Rows from block 5 of a small sound classifier, named by matrix and row number. Each number is 128 + 24 x the weight over its row's rms, rounded and kept within 0 to 255. All counts start at 0.
After each channel's rows are labels from the 100 clips, of 14848, where the channel reaches its highest value: "peak on" is the class under the peak. Only what is clearly more common there than usual is listed. The data: babble in 24 made-up languages, each with its own sounds, syllables and stress or tones, from a formant synthesiser.
# conv: pointwise conv (model.blocks.5.conv.weight, 384x384x1), inputs 192-287

conv.171 [118 150  86 139 105  95 135 126  96 114 164  94 121 169 137 145 147 130 159 153 171 116 125 117 129  98 110 144 179 155 125 111 143 145 127 115 146 167 101 122 137 106 126 143  94  99 129 101 150 133 177 116 122 135 109 114 159  78  80 129 139 110 129 113 142 111 119 153 169 107 133 103 119 126 120 123 151 135 150 131 136 137  94 122 129 123 103 158 135 133 135 152 105 140 145 116]
peak on: silence

conv.259 [129  82  96 108 119 114 108 102 144 113 130 145 113 130 145 103  61 161  79  96 155 170 136 134 156 117  84 149 102  81 138 125 107 117 147  87 136 126 122 142  99 106 129  95 115 152 188  75  98 159 143 111 137 106  92  94 111  95 196  94 142 175 122 124 140 122  80 105 168 125 140 167  97  80 134 113 126 146 155 114 146 132 121 115 144 120 117 103 105 129  97  97 118 167 128 119]
peak on: /x/

conv.222 [147 130 133 125 142  78 148 152 158 134 104 157  62 121 116 108  77 144 124 166 104  76 108 133 129 151 145 172 107 103 139 113 143 137 125 132 116 136 107 109 148 150 166 127  88 120 157 105 106 130 131 115 154  81 140 107 101 141 125 121 116 150 130 136 138 119 141 159 134 130 149 194 113 160 120 105 138 140 127 118 109 103 142 140 112  93 125 123 146 123 120 124 139 105 148 121]
peak on: silence

conv.357 [143 121 127 135 110 135  87  94 115 173 130 154 134 110 132 124 107 143 159 123 132  95  50 133  99  79 118 130 103 113 122 102 141 121 115 116 104 101 125 118 114 114  88 116 129 154 153 152 137 184 160 143 126 164 134 130 166 133 168 155 124 145 126 127 165 126  83 122 142 145 108 101  87 131 141 177  99 141 113 115 141 144 108 123 168 172 125 114 128 121 124 135 123 126 140 105]
peak on: /tʃ/; /ts/

conv.127 [165 129 120 163 138 101 164  98 177 128 148 144 142 156 130 122 132 122 125 128 113 143  69 119 120 145  85 144  82 123 134 142 146  95  60 117 154 122 123 111 106  83  85 162 132 100 131 128  81 152 129 131 112 142 153 136  98 121  80  98 132 116 143 117 176  91 135 142 131 134 132 144 130  97 115 145 173 117 120 131  99 155 163 132 130  99 152 131 117 155 135 160 173 104 150 137]
peak on: silence

conv.342 [ 98 149 127 148 100  77 147 107 163 132 132 183 106 174 150  97 174  95 117 137 126 161 116 119 124 155 125  92 130 127  92 117 118  96 101 110 119 152 125 172 131 125 121 151 163  88 150 114 104 109 163 147 127 125 155 126 133 117 106 117 122 136 155  87 148 101 159 107 143 132 127 123 106 150 111 163 132 140 138 110 176 128 154 113 153  98 161 104  86 111 146 134 146 117 136 101]
peak on: silence

conv.32 [138 143 102 144 148 146 134 139 100 109 133 165 163  91 131 124  78 107 119 144 120 120  97 140 163 121 115 128 138 122 117 139 126 130 103 154  92 113 105 111 156 153 127 124 132 128 129 116 133 146 123 115 126 120 120 157 114 171 122 131 104 159 155  93 157 116 115 102  96 116 147 178  94 151 153 149 121  93 101 137  97 179 163  95 131 137  92  85 107 134 132 114 134 123 106 117]
peak on: /tʃ/